From a checkpoint of a small image flow-matching model.
Training: soap at rate 0.0024, 10500 steps, batches of 128.
Data: trained on patchworks of several textures, 145000 training examples, 9.3 epochs.
Rows from expert 31 of block 5, named by matrix and row number. Rows with one number belong to one neuron. Each number is 500 + 50 x the weight over its row's rms, rounded and kept within 0 to 999. All counts start at 0. Numbers have three digits each. After the name is the row's rms in percent of the matrix's.
# gate: expert gate (model.blocks.5.mlp.gate, 64x64x128), inputs 0-127
# up: expert up (model.blocks.5.mlp.up, 64x64x128), inputs 0-127
# down: expert down (model.blocks.5.mlp.down, 64x128x64, transposed), outputs 0-127
gate.3 105:511518536402491497508475467502450526462535495517520468584528517545503478561546552498509533462505543537449541468520508391427436492423522543468461524454479419516507523421471489568493437567500497638466595518542465446511502506507537402487574430462613500397437477529530465416458542489410521515472498478519431524578500579545594441485542387563493505420594587599431503509505478537499466477552
gate.4 096:442543528472466506578491373469527476582503525437478578440509527493446398526592460521484439505606539606578465411471505453418460489419540457490493493485462583533545522457521482480468462401523495511424523459529521449461475528440541520515514543530526613521516496497412546494516511547511472551537573452560496544499551485446478600566393446613563471516526443494564537469531483456465590499557
gate.5 113:537510573499447541490523495551476567583475448537548600534613419472524479445515490487486479546442531489555439485475494555546525445507565433470484510489377442433479566418415532522432543526515518555495489488461447522503544547453680524546500555518427373430444460527496477563560519483526564542452477404424540528505562523558478530422428483580500542483529477563535428527523486483465478532510
gate.6 101:420558572524416468586510540450520493508451528537452555528521566535571526566502476426504402456527425487555635430500526473487462508478534538500477619518482459558450440521476465540484480466459594601534512475462393480589555503553536489547543454494582439578509589493518499445451468468551417532456545554419480509461474421553442487545452469500563484498521465438445494500520479548382561482466
gate.7 095:498458432455498460528501574522510589549474489518532489509519532463469471588535588543546513460495419572480449487433537453534520504498432547490373493422487442489475423463515557485404525468458500570569500446515557489497556460593410455484571480550553486623506518546456568538458543430463524471517479477553563455458578507457531502401463556567515514441491481487443544520382457587476626567478
gate.8 114:474631575522537416491371502498501475447446398510471486561531466544459593471584489495577520518470477543468423529591599517470488483448470570449508382398472541534540556532502463483535470513433470537493551454512521446472447489427449517505547445510501549519454456468486473502463546430470518572647531468506588492495405526506530438431495460449495467505479560558450491531498571490473393481509
gate.9 099:433458445466605594532573481431589538456488588576530564614482453481621453442582546462499472506512513485528491495598519493523557488513497524476532513439504502500434489575491510618467478522462444551567491507541507442446461515455461480425514532536460457535361559462434632474502534556537524402492431508490466525484537500433465496504503462539560520525459429492553497497481468562576559499580
gate.10 118:495448510548440506481456397522519485477531565529528507570531469588452495506542447493583565483465513619428440479522497547385510492548582549457491604509517514452609546417545536452438445411425439561483448556541508454548454485463488496563575441475526515530517392544455514445415435424622470524525444542446515454530417466505546478451530504521561472546534607497500490507507542478497481457506
gate.11 096:507465474438538508515559527462429468449490476444432520449536397475530472537550456602582520427414557486546411590404483546558523434459500476488545501539542434529563531547498487476538489491483509444499412453570453543540524511510547502478521511458525534427515454467429522484486582466508407469601509560504497520685511468460456495478476536465515464544428438518365422462562484578530538536499
gate.12 099:380536419466509469515499479396559559500539607503484537511585551454444536437499468474534463458465480452454546437496489480516584459489499559593433464398462554454438515477560538575430557494453468464495548498612423468523469426485537497467478494477518537528506515504458597530532534575559606497587462506533423490565491488494498488463424521579536354409510465497472466476567581512493487488477
gate.13 128:465527448648486484563534499441422516500426593488488537455423565417475538466599461512496545556513463477479446467558510514539487493574567427491449419454519524445541550575511546456499466544578534454456476490415480412422453569493527465520513491513428517509539358433557558451493539577429492547482507458570565399524552506499522549512568558496450497516502564443475526523449562470505463460415
gate.14 094:526487510345482548515539451560433493491544527411584485545423546482573553556501558554544522505510534467377427557508491471463541458540426477497409505496504459513531573433508586549465463484477599539450596480475478456365477518497544447548481521556519586468488435570461518404499460462383528506472564494492454500530448532403549491461511548564479500486466537552497583467563470496532438511492
gate.15 103:550436518442559533472478506497448517548512563571561491493494475476522534624478547471457512548458558487409532577496571525481464464453556571503441518505453462553477518564483472479552456520437553396466522629439499564469532571561541488496483472505513496495567424408545478554547493500420477515536483445550360432561496527430582473653538449408440529419491464566486491536470509520503458484464
gate.16 091:459562445480455493454505430460585443512425494533452521473510645512419494533476515517553476477582400492602521436591568494451466487544468629505527543609475485562501534542523445472475432479507561476530442529511545492599530520490486454540393483494450437440498483468474508577497504528478457535534505480449481521470590563519442624425498472505509455545479452475505592389467505460481505595508
gate.17 105:615573495467420513489492484441500554591438520456501515563528572505516572537526475545526494518513429512474408514524469491498585475525463501523466597508584462540490461539497411514467448532464580527442506514462414533466496533442509489512469468406518501478538605525417438525503476429534534551563548463426412528454507541475517568539463585567459483451532432554522468391593563576458368557517
gate.18 121:504502497611571438453456490543461516526507495493470494556404477512507389488516535563570494511454487563512415501470456482505513578436361510546601513529438588512532538491481567512455571435458510495445546443412640423529425524415438500426586556489543523484510560507519494451497462491568512518529506457452496534550491637555423436479548478537474426492510542500461425473503561468522548491515
gate.19 102:610479483456584434423455479496487472478508485460494620541519482456446564543572544500563536440410581468528550474504543491530456520513442521473560450536527465570567466442475477497537482470433397537511473514516474529507502560518521537478619447492586501497501616475422589424441534533534471525477467490464487601440425468518575479548485515444441530504522533547442417609558500548509549519376
gate.20 081:503561605440529464469556548487454433567425500504439486484453439542496415403458440549479495476480534453444534489388550456428503430571445466596559434537605535487565537443523480486462496440534525490491504447423499440499521461478550482477497470425466486557582538547533595436530525550589529503498550428549511612452480485541437455473469457456477410529593492510584481569497575499552468508466
gate.21 062:445460578594494428514562436435512435511511356508489417517493518616477537490493454480493569602414558505472495560532530492528461432483499548420460414520524474504522475519529403419453475480527511492390528585507396534520469435487507476566484559507533541500543501488535494619469543493525497463526456537450511397529536467513462539555467549507519329456501512483435510517523476492432461469558
gate.22 106:477513489549515495444419512566485497481387461456571535473560560457455552508559535543454569525509526515465448519595516503467403406509522522510578510519508453475556489461539535448492545381393597548484445391550518508431479530438428431520453459428515495504513433472500477505499508498431445466558525462478538552465404450521457459488558403546535523526482534564621456401535545555460564530567
gate.23 111:524530514441469529440510500449524525482558472479455356481513495464552463530441448480560427553540582574473497453540561578492526544472523518448508550507513571519543479494679463523485442441520416526460555577444524549491524501470445515458556480549457558519451381477513402571518482456438499484506469487474490525523513516426604508553573503488509416457568474491477484562528404619553509590550
gate.24 098:438601458537525543520520585578544471488401502424460541466428523574544428572485526447513582488406360546502570486488486455429573510601448540445496606469520462471375474499468529502474514499481461548394425515486557432517439446491500511542560423492456479500436590556490494465460525501552462527560526438568508466531543443501488492454523441520480508546495484518460533472551520408485592468474
gate.25 100:525548608515412533586449478532492523520403541512503489502518504478469543525521463506470539493431486407475534451513525507420443513528467569563541490505444476603516476392402481450549457499424540484468508477545494573459480459391494523632580429507469483509544546564376515445457488472457458569574485425539517420501519451525490507505515509450539529591449494477587500491449614533472540391475
gate.26 087:481489414506562483532459518428491529475521526627531500422665468570473521571514591480581391537466512509477484531467564500508501567481432587581436512529496438404493511508480468464503471536480498437456435482520419473447480437463576524571488515477508544467494607440505562513512466616576534411515546489557469490582453494434518438484448497511560460523520528463605479443543557525516446498489
gate.27 087:560580543481498494495463511543541551487592604511516468512423498440530568627532452505496544437462463546550553448490484426560516489446556562490456406580527499576526577496525619513531488517512503502472450530527450453519548485533490395514514461498581572538479397490542425526432474407392537468597533492522533481518531461420440511459517434514564505531436521570513550493558453527488432528604
gate.28 103:528459501507507459501490450525489447567644489476468460525462466517484494540512416529474409476572523464438532502498521484539549415521463556442491502499504508553595462556455508533510561518448480511455450567418477493425459562472480470535559543532496541386548528552410462514520462435512568575509581579427582507476465413488601555506475516484532389451471413494608430519533582540564571578518
gate.29 069:445526506503511512450566494487455433485447485508576492456492462549492450491612534550419474505351559451561461453429560529551501539418464549484434547528488478473489551479544499510530558579451599398544477536496501550374512471629446428567480463438451471522529549477522533493592493490445485508437446497516618507545453496567512467465461509498481526462395551470455440550576525415503511465533
gate.30 096:531517527521578496479543485522571523444442500557472491435547398535479521580491483438378456462521515565460477449532436471525423466551548542534479450480497581448445527494500485597530499598541574547420447565508509518555472440443518517516424436533494324492512496521437576481558497534492527476521459580484493519506464516462392359583506489525547506530586526433521488502427506502412450493490
gate.31 091:473420505495526505542493526513466469421516568415504545523515454577530557497510476584560409481548619523541458412440517498491457525583498510440583492432488409432555499395515575426411414441464490423518476455446446464596502513542503422439534551513575468536508470451491460496542506533540518500519551510460531595435537588479547616541585495465427464494470558507513473500473518515403503446485
gate.32 105:461431538484472441507536513605468471478545571541623488415514527506410524456577561512466511497571600506477466453521449471480547556496578474527499521563524404414494536496504537544524518471520556505604438474443566593443547562490588460490463548519472506489399430497608455492507535513447539539473572482488547548466586422510561538398440512430486507515517511569566428532416493468490560466475
gate.33 096:471581482536487510418600545481486561465545469475467511445546486421512489464596488450405490483540566561460484467629463457547611557567465480527517519496616495478526453570502547580460454414544422442529531553546492482540474413510534497451560470559437381513444479489493572466542476550444433477514640484492487435451551586507481507540534509553504518521520473500502556463503594541546499563486
gate.34 100:410504407473546505480520602500460573458540503548563476525450522618461550524591597475560514469486443499484491464437503436573447517485480533500526450386485546400503475666562418504502449477541526466502540512522455480487459461468517588461504585451489548505562436490421506534547507474442557479603501566536487522529553509492447565451494531399549463444454429497545521537479579452434475525499
gate.35 116:485429533455515437532544497486442546480453503454537516484494449488468602480589442498419518505504562442519562508610554502485439437547512514513622504433470525526455502481433597493541467536460432481502499584519493537515436596499491505499464584505521555472558448460579581454563497565505473638512557407453531435529472517524536525572560617444430574495498402516498516553582438506475475459463
gate.36 114:523510462361524478470430506442441507496549465514481380466554410410489454488558556596543539503490545461526530451500512545483400518496515523485567475523453581574542499382432539462500504490351608488479508534500535532573482484459468513470446494550523626620512565528562473537586467513551494524500441457560456551555464470449420483574479493507549518480520538435460539547519524533530528521522
gate.37 097:427469540567539496564544565533549503499503453580492470442503521498501431485479491384513508543550382473564570456530559449474444448424514497560480524485519388595506502518594367553485469472463552438554413480567552504540481512419386512557501457575513490452529498550470567444466500410474527518510467583441529449484619467514427490529504500526510478600466453466462507521534549490533545535427
up.3 108:507466518414508535434454458473426479414571516558443476505520497502449512592516579478448573475526484578495534478508517408383476462376515545456508531474497461481494502399571513473472448501510565558393587452524472481429446438497505478456559432444600560512432509568569492429469498482409543532502548503542491468536508497461473495501506345557519556550545603478481586491512485490554508485553
up.4 098:502576482588532470485382521460448556535471483481519425465492499561465596443519477466489516529466514507457558562588562533537583487476589493482482452433494387451405587568573518478523548557461428517486409520564508417592507498510570469495502556425537446508493450441484533498412533509516431470537492530543423441560431508486512515512520534506464514540516500523379508523538602499523380408488
up.5 103:586556506491475512541482511432502577561517554471531638519573458536487488444468536497530439535471520534549467473540463548566561427536553524507474486450423457418436578523496493541401521526571456587497487458466371442567521545454597462562481578549424413427423461409485492495498475419489569505506451470435479471551436598491474534488452526557510588453515481541550467453439524543490465497480
up.6 094:514572509462520613410487492510474436465499475488546391493529500606511542542533482492515484471527450514585462413469425480531474459397516532452510489547562437494565435407521473535474441589533467468577456445537485462457519542499479445572490527489544470508488476442511495589474485433492503344548532537430514521554514506578493437434435376476421494453475601508471458553602476490522565545502
up.7 084:472520607429472499454450443543547457424532531446488436475503463509537559432600525462468587585518478413464565577589460594447521485477535431607514415580542510427516554462523478438564475430512535490505475521454517557522458510444547540429565470496543509441462440523524449474530540499522580489448505555487470455518486462558539455573491473426412522531449560503425529423550483494550372514447
up.8 120:511601549486507453477405498485441435494478426460507454580467430586450559490545448566590533461438462558440388492596569488497474472446496537496543395468472558476585528504558463470535504545455473520502569460551490443436506464443459458522465432463504486514462462534537446509409569478470564598667513454478578512538446465475513446441517468506523472519511562503519519454552567518449408539486
up.9 105:451516558523462508578569480460486592484561559531397460477518514393498522586487407504452512515468458497531473546437537537471480492591453521497490519515500431537507428541476532449488480489486484502497419544465513454511462484536481553490458488448488546444527345495534548491541442523529519634515455461537435401578367510480581610567566570540482511453487476495462494579544507503530401491399
up.10 100:468414490482458463509460403542542486482526532540492558579549484579499516508562498434572522490506555588434465439518492579400519489596595581449496570456526552502648509442503517420444510432440446580414487545552546423540462474483538492540575422455534503563530372530458531469437449458585462458512476489514492497528395511444536492514502473499580500540520544485534465493541560517476546450498
up.11 082:497476489447537566489539565451459495501540470488451453489500439537499459485599445513548507520457541514507469552438398476635493565430499500623580563543527414512561489604456499450552443501543523473424552491546528542425515513489514494588465516524543463404530446489537520464480557475537440404535477504492516535634494469391517403503539537480496522501407467513439414441541576485541575488550
up.12 106:542485516563532477462520600472439461495451475465533468491384547506479568502561456531499627569531524500524485599532500487493486508470472413471614582461427445431617445475453500421513527541570419524529501519365574492456532518531495508433500462490465601473502444513555452424431453403506395493417599505518515501473526497497507523524572488464507559544485551455496584541493513431508527498522
up.13 102:487519547452528508417523461540557525508537440498566486488554448601537500490395512472499493452570602546476501577450461545445577471472490504547589549486506478512519393450509472561494513484412427461512454478596530522577569418484448587475483475466525545485471578565431471549495450404626507480508520488477530555507509514533451473463470474461574450425465460516571575509564437563449468474636
up.14 091:628525444430581479537474519489437456569480541433551495481482514462556524544541546586539404505435522486467589460487542554461415519505528440470458523526501491533476535493482469448578385510414503514556578481492524411492555542467601553470473549482494445508496536529532506470520454468583477473488494471460444466525490409414523549510474612484536489664494467419535470514576476449489442591568
up.15 096:494559491484442537547525498533554517459457377390478466487475554546486427365534519462544474431488485517566457415481485523506565453602443404481522495493513493495600450431485532447480561469586489539526506419558565471482521428456466493573624517520434559521472541575451494465450552468570546513469496556471568561480463513531438520377445482571515459632561533478509495454513497498505518503507
up.16 087:488540407443504487445512545435600475591476568554485491511509581556515508449500519487451432470495378490480488429534448423569418618544424523565476494450423466491496469564476476505440574421478488562568464546526511459552504452528490484536542455512497405471489501453473529439502491533542500515542499530571482439427484486453455566488477404596467497580566444517577502459441571480545390579443
up.17 119:468402476420524494471499430595592508500524561448549433507576469549446501582458502549509472535503542504376493522554485558498482462451499449471344617515519458473517549578573497526548460517560430436448477496475529557498514534557501550558531495546493565446477359488460513500506452459448469425551389511502503415539493439442521460451543485484529425481525461526498559567530454497544422497566
up.18 106:575545490589503507462437527518469496521520527510386484537498482439499347510564500563570519456454486533528446462457487467442458587468391526535577495538458571577497496498461579457455546459422510484461549428442569453535430492451437474369598539521547562521511551522486543441502432511504525505526522451473486513577433643568461472533551446535494399481504516493451457488546532472564528494476
up.19 103:455569497609381549525502491509569507536500454511452383475500553509559433500462453459458495567586460545510420552480446534453550479534541478492439506431501520480430525532572487476417453559593610478441586491473492464462503449478480462546423522500428502492513454509526393573557497465414528471493579458529456389573577563490496486496511500549545536510442421546572586423473490507488452455531
up.20 088:535479476366504454488598490429445476565434599560465523518441527581431521460459466505527546504473507453503521489447489491513459457448592510474475440503604474464516574495545504424393540453524491512577546543535412530462513542577488457592428559555483553528528459458514448464494507470470489478571446485506503494486482527554522543419417454485537489444489447458569556570434637436535394563529
up.21 110:454496481523535479382536519465518528543486503541453566447498506490476415505495533463535451477418554509509439549544532508580545570451532507623478433540522639502519620570512476484501599468513523574494497490453456581450449461477492430488529556584511574552500538564504432619563482501499545513516466519484560514508532486445520448460438556478566422471507421424435413482475555403517430508572
up.22 090:401544455492480445470388508591502494547404482523504574406534494530460501494537466566468552488515491521460490493617489503523448476486521531528654549532518504462523415436546453445483481452390599525532437539539515536465383523485395431504509421446518554525536540481497543533519477508484477485569556475503540468467356449517502449512549450577516486577491556542578410474520516547509525512548
up.23 097:553400451452450461423484470451548474521528560539473492537568491506465467474496458531460492507590517494440618575419550618501512553534513547452531524467496463486507415415466417487475549566455476471466533634510579560662500490584522508496465486483463547581553477546502523559471458575494515500463376507486466405522473468486486460512441466486508556458545539447430522559443465425514527490447
up.24 080:413564425513425557527578508555546503546516536423451549495503566572576498468500601538557493454401490459529615404469473419467604493546488485438470539483527461489421485547466461523542556506467494536410533471514503534516466476480546491584512414522452495518458604500566540528573490407490467414567498466560544495486537451493554423526557584471531489494438465564380499501545506523416477488543
up.25 112:446444394550529398422490546470526538540584411547496505567447408555547485517524467475513494521622517523515459603446484492541496536448559495439462494523586582489477511576507512576425488495529465482469498564446542405573447517547487490369550568501575489487519532374569494508543564556555474460419546554498389524503523526506489482514562518507501490394440497462488532545492445475533502524534
up.26 096:598514432609435516551461589493475641595467563410505500475392543443534497597483492425538520467557451448528475551551540531430476521469455381507575500459497551512490499553425545517578558511556495533487513507502486476447591504522519567513477466479527508534557458476513481472445487487484505505460508525488557526461631512463525552436498434423417535462390531541443491582436459489548533503460
up.27 090:541578587470468457500446408488513526527587582476502511529472497408491546538484454533460503374507448546530583462508534447509486493400518452517479464567580571546502571442487607513495467581423521472462494542500453500515527489486526428523493526495606518548459393441560439542443460455430508471633469554491542521490475459416534550512483463532507475489421532492455594586579466500561448533571
up.28 113:491522481450498423471426499338447480594407555348458561564512492495501467444595521477515498449543472510565421423521568491511428460481528505402524451394460553480475545462567577580480518461497506451514571488568548504467536535467434519522434514515573506481473512492514507536464486540556563513423461441476551474412547532484437552453524543538454499512482529459460584473545497490434528401454
up.29 123:489503505438464526512481437481442481435503424440499458508453479566390517536566482550521551488428510546561493507547535477512472529471536549482481452508506534623510538484429513505508568464453382573480547554537524503441474513447489443567341574525506507419509564565563492481562426464501545636544467415440506535408480471522491529469451603536474547511490445518501565479485522418504411590552
up.30 083:462573505515606535504428546390562488496532421485491448432513395498595552450511550524527574508511485475524603523563594520516532556468464606522395452464535528563500493483553472517467453555544509569535497523465415487576452472516477504526490512489437476485473561443508410533551472526570515389504530469518473415550522600397526487510453413551473480471515506520419447406431558508549467486464
up.31 076:572394502510456531552483455467532547447444509496508509415585490506351414443562506576534495392422466533487501499580502478506440482539551482520502469458488485486518541468519537510470397604420575523425561516500489557542453452430466486545537473592556468550515533522482391457487490432498521508486507428509517516413483596453461484492544507426484527566580581540462538592571469441460489555458
up.32 096:527387457446434472448540432574455472561529471510607491570479458501410522469541555555518551492501555483531456493438450504513434430488535464530504509562538449469482540469467505576491547505479514447578523468426576591439510571507537451480506573501470506533443502530581444558621445498527438453461572442515589523430571441544534554470458585363474490526502504522514351495505478462518517465510
up.33 097:505535465482499494434624527501481438434510538548471459484494527425551518441515429461460418443612541530534514456634479390545437482545526481547522578560453551523552486484508556440561522441593600576523444429497623437452519472544395496572436521428521497467523500493463523558486556597435518505439527474510485466525436473542464454529453461505512484486420515548418470425480511542535521508494
up.34 097:437517533467602510573537471557605503462549509467458455504530549556503430528513537509614492529498507508463493482554553464515521515462451567477494413421588597567442460644513523530441457455486481472522655570548460520516418480456415565516511521480471532514464472474393469499536508548541453369487475507437446460493468530531456477437532463386480428498483470478508474486446589506482492520555
up.35 104:497592458569505516507476498501541444493508477568468468522450545570499435550397546495510485543477457563471459510386524458502547514440476408481422491558505491414575487540527363522460517472533496477426501455497471531502553439458515528521496400466419476418449516507453446552459501397446488414484444570488474600484565473507462582417488403522523472487533571458541521414438590423423540474499
up.36 104:497531512599496492547490595530515576463466530510530586484424554512460617465492398396482503543552513467411439429572551454543534429519456524458447588485506392454524468486575475534486510509596489450542502444519419498495501511464547452544539461439533471415506417489473472481416559552512521562462568482489498407528547544560493518394523593506444525543575541501465502463529458532454465441408
up.37 096:543472440601500494532519551446534524517466520568552524526456511502507467476572464459446458469453429511565522469568505426545456464488504487564508484426512485508536558512463412452544495462490551466530374406501529515469459419466479483565430476559530461440567563435417531455429534501496498499518516498595505450422547432502474571507498482544496582567396517454471527586529679519526579574580
down.3 085:481523449588455528511495533456476518508464568542488497508543589556490495526519544534500509558375389453484470542404463523479472517485436463501443517496537520495474505628497537502468506513640530441413511448343475510508509485438495399488501494527520500489586421539544606486564550574455455538575617532511433504494506502514446533442558571520551512525424416526580522499460472580476497474478
down.4 084:483568536421495438473477457431505479536601450534488509460539578536552544522602487495519394487529535594519495543396490530531445431455467576471496503555426488430567513555466517430409489373559520502495510490554534472482455449564516406556426447467568545427493525565434425450405535573527453537526492473564504482558416506545482507474460490513526559539439519508529475523471455540395520541584
down.5 083:511405406486579425482535421477505517554616543421555476437510533428464478622495528569515464561569486440472484551474465455548517539481489526508449418487516531525541480501446524424501522521431502461443492412557542533487479518466511535501521488437496521446619535475463492417450504424499463476560460562587485444450523548436554577592418542572526539521437479496600469510462502486388466448561
down.6 104:417557475547514588482398526456525569504443538510525457548538527548487532552595400456494444535465445411427506475559484492460450549509567521498492667579489419526455482492520440557477381515378489494484508525494454440524520537547533455574508544482517414490476563424513547526524518466489477437520528501446520510516471441532374530542497547420541545577491478481548522534626504535490540487463
down.7 085:492428498480378540505494454529465487525620496532434470514412501488486430426478474441495422533499528532565481533442453530582504439498515513424560564591540474494566456446455505464445502452509493514515548468656506485465540537589463401525394459439520477465539570507460535561474535523482411460496427554483496527522521506496473551456479456563483418479418554571570497523554624456498577499551
down.8 122:481520441492450549457464485429465538524462441524508569518496587496437530586523549422493566544510604505570519481481404489500444486484462515424553543506452532499438467519553548568436514474517444492419519559405495510451510472494539510530444479473433472565580435473488511601544496510443585463466522478571365426563563519542464412558409476470550434517477501440553536548529484489627512594547
down.9 093:513455449523548482528388533508614481618493388536575505466471476526565447474504496420485531497482465505451541464515501524565557480495529544478565428536447559491483563615456478498447495485455474607443560456589522553560459530505539473515536509513470416513580577474506409483469500446478521436582520587486513475535483482499522487393515535515466477566537533463507466454410533553445546472667
down.10 105:475499476441542435472432556406457563524447474532553430477585525557441453534458579468450487441557456566575536541447534467617449487434469517530602576446551566477541452531522529491530491599618449508466506547419474603496523498505490527444416499503500493568536532504544457528508435482418391379499589481528525521456555511548505497530534463479526457530494475553497573530599549471490488472457
down.11 085:601542520575516420469425486603518423573489563506569448542482525473485517415400505454561454513490518416477495592478526564471465523504447492486445419417436560420505482513457441530493485485575499494456558494563540549459575476527426475467470514556553569534430528551473506424465409529439530488524496426484564531354433479519602533507489496447422473523520442526497518554575492476417483462500
down.12 097:502478550563522500449517408328422598525478516459568465511509551441465487449524534569539465489511478406491537609550418429481503525596469469449477517374526439436509446520584561538546639520535431487509462533422566481485532494572434503551444486549456472505456553469508496502472487460558466484509519497477526406534556479488488538526454577529520406502609483467461505524530491423513484506488
down.13 094:552481528474442511467496501513498521479399585441499526478436570369538494501566449463582553533431451497487462507563456457539437498522513438519537455535545481461501475520436413429575573500520474555455507508365453488533449533563456433555448566429423584537576411500580563490533538492416518480438475574564581503525520451565486441501455548493531438497478546439492517517465513460552531533377
down.14 098:459616559540492438509530555474502507547466373481502448532586443569424525473543445512523504451431483514515540446546540508511468554475524466469509548505502566624430493496470434499521559564482439452528522591492488396513547481455610481489536509460501476516413493528437521544455545599512453522529504508502488467561553371497539376500414424413463527468478394497521412557499499448532479514453
down.15 111:468522482558551442473413484563513491537579518518606500439544438397522463591499431498491497584447502483449524554487482487569468573409527523525511547529420484512430526556419421487507542524391470493429512477496510545467447535582524526443494492409557532404561373389524427480510464558440549548544490387519525474526530438465540455562503500493461547419526525543520482527552453555560485484467
down.16 107:548475561486419457566449565551540599486501462618465497491512439458390389517553548472527497534450552570527525540493462515490528487422592508405521404470532538560478547502477593536448519504480496536449540458459489533501479569487538582482529491404485524547492534526565498478441467463555463507535493518541524483543467502447600397550541560475550475436458543525505535619553412578486598434466
down.17 106:566528578490494473497542525372404472518418520431527515360361502419497503515552472458565441533492539578518500513493533414463447484533507536537547437510515524542517478430503509445507496436458598472572548470501604468468544464525502407521520487415380489558400514476555497483482491493519548458417538553541521479551508526479510476496460484375512517501522605473448482536441468467543522591517
down.18 102:524500478408490495561555487460609566552527460594531515474546549532488545585433547471385526476546532484536568586416483509595583473457546487497461505463588460511575467467511530417468498552560502512532463552564490578439519493508548552563413525507459528502539514572553512574472508504442461430516572523597487525421448441452533585477545523490464509463478428549566432525491573437446484391492
down.19 101:491464497560579474467456561490501470453525548504503635466554435417467600431484415435522499527597551469497491444460544485479462515565460558586586459507476517537529439514469475506485525447484369480572429486453575504473510587529498557481560453506469523419489464391506522493461580484523409535480540492551539516504471422567456497532478572379496424562546529576501481532474472513547589480432
down.20 084:523521466467558480556478490535540491578594378501534539493465495545518484426526577512489546528445445454481480469577433454522526434490511561443408504543525437478506549548487543481507471545614438494543507503553484591552417567556533433544530479535510568564480432575550422621502489481485386485559446467560463514505498450508483512515535521518485421461470542528545491434533646502544382425519
down.21 113:486452435507514484421467495473461548576488626592525463444482462455525455481563510560551386478462494490539480540495505521604583561483614509620493412535458676488506589550437507514453517480587532542501535477500476485504520477497512524465539452463463502612465519511502498573581491432513538536508500480527621459476523482472527444515455541432615466507531520537471440437501482516475472545555
down.22 112:524484590399533527544496541460458501488507566577500382521533509574499525540432534383460534446431519521537470497374531501496501472533469572428492481397514515575434507469568467510485449602514417496506475540523382441575510443560564507497526569550544505513492498506482551432530469478496588472511478536441480461531534486566421464475483427480498530446524491421463491497445498467442344493403
down.23 099:491588501497450539502496475514491521454509504461511460501502551527465498539468596604461488500495463501477452446514583486432524522472491440430448418499505496538594536532489648507534428393499538458599475476520423451522581532488546548505555397617494515463394438467524471493516468452526423526549571492542489636421515511405486558499547471543490507497446454569536459432588441506501565448486
down.24 099:492421485548485459508445465444485555608567451514490464538593425505488481514497481531430381539554537460460515536523443535437394517467506502499468398540475531435610466492508586518433491450519499402490490444486550548528598474392547518515381450514475453509531484529470495482511468504558432463450442515463534436450471578543519483534449490551471555506471590509495488473558461577342466449518
down.25 112:565422475429444447455438457478467486481448479433503498444477564485495525516449514479520503499396612441535511349585446490506461519497526501574624523477457457547516503464455446483527591536431492620439490531522528520446456532458545533601494468527483485470576531619534438502529413415422569547468467510549619441492520504455481508476395519477545465499491548487575534509487493512544479504534
down.26 085:563393486542525474463395438436410541499479532441528486402450554474512565602415486524519499548539538495526518575491602559448462534527533492474633452457558552470510462450577476479531464571554489551589511491497468456552595499532461478491534443552560553503534407495530576514421449541517459463464494464413556438465481526562537533497515433517517519432433473519538561570503460537584468515415
down.27 095:457482498435491530460592557488494510514390509512437480467535447612495477471531583559501519500438548563502393565589470498375444490538495535390471530401501490408511505482459453409521497534561578522500562551467439481531602520474528525455470453457473448499508547648493574444512491509562499480506576527491477501500542549476409453528461471591549483570511533536452437525505461514471447595509
down.28 099:495550579498513530451474511599420576563621431549527527510454461536518429468388368479499488521444494472482493530485448490533570473555500479472506496549480502390475469518513438491469488560478409603504379466460451495555442516479512490438649524509474509444568454474489447511520498486453525530530512594422471585573418516511526460526561440565554479563547471489572492496543540428548513527497
down.29 116:547511484472462491547468480421443527480482466525490438435477444575507574421530520503533450490479576456516514472503603410570520509494424535588507513537485522549579584524544515506476594384542454493536467537542525487476467430511448487513416541505512569444527633508592459493519441446483554578485445474458482595401416478467459457470476614515445492460493519547450583492400447536519538583489
down.30 091:455444493525549561518521440545605490458413559450568445474501402496589490534420497490466475476432533470492569558521498520582485520582529478602468468567433497457543576496552522568426473543480615538445492485456551515555541391466492491521569464525457420501501587436433435484498476492557541430433502543485523475415465537472460492386471487564495537508560428509427516478413577468459463486456
down.31 103:592521532585517460466440536503480560576538406598526496472450480473492468435432542444472630510337438513504480530399499568568564505522479499544501526487590611586416461547487513568483524557528491503454480558545554486468485461498490506496552523433508491465516503462534489541434448490451494542497441424563528537471433364509516437449530492466474438461553455536487472573534507565552509567539
down.32 091:502587472527625565459520484439588501520442572410535465560554471601486494509489479521470541510487468577547514446420568552500553486559457501542523472502443584661484533472471471524497447485456524571434528469476441469508500469452567558523529445468452544515513574500370447461478434447489542434524511424556479549428473474492437567527498546473535517505485449500409504425482519539502384422559
down.33 110:453526487441487465509526463513515582550460488491459488554640435504535436343526592520445528456378458433455497438570497475567580473641465525444522480412525500349407504490496532472472518465484473572559563482446490553500409507496529549441501495482459449443487455503477528456511452473450516563502535487530463436592529527417474474509478494515526532464594472493552523545489555474517470463537
down.34 093:467531517531482583586564483586522383461478614444504468560607571575610478490521533586448483489481594541508457436523509455521452554414510559590554503514518497580482478491463558554528485410569518510525394479479403465426501513539482532523490525520435518509462480442439451504539433510502438476487502410472499476413475447442507528452472436419495511544502530484545535391504483555460528466576
down.35 112:561447542476446526485523412515525502503570493503503504468532482421590464463509399419474436519574465510549589488385450545487526548465564515530520483476380448511553531518400525471515497510558483487576420531490508476568504607603500459508553566447545526483517541435644417375467558566538413496472440496489472547460465444454555527529553491505468503471506461571475554556512509529539581504503
down.36 092:502443485519518458433463516549478417514494437505504487483473438557530383528545505557537538510539515520496515449417462551525466540437537491576519553560463583531511574468470530505426530483348484524511413485526543459524473536520516458391508523507583607528531487443539419416513523445453468524539441453528484589398434425464434509587469498516486502476480576542476520462402593615495515489419
down.37 099:544482498450529450469566430413510521584513532504553507489498549511531448487507499481537501390430551562537528432499523539579469553517507495498526368531538545546548478329465442477431482558501520477475523461471570459420442451489588496565450506509453597508564576460554438445515498562443483414486527558525440453481429475488561535444593593547459454506464486476428441602532507464545524474526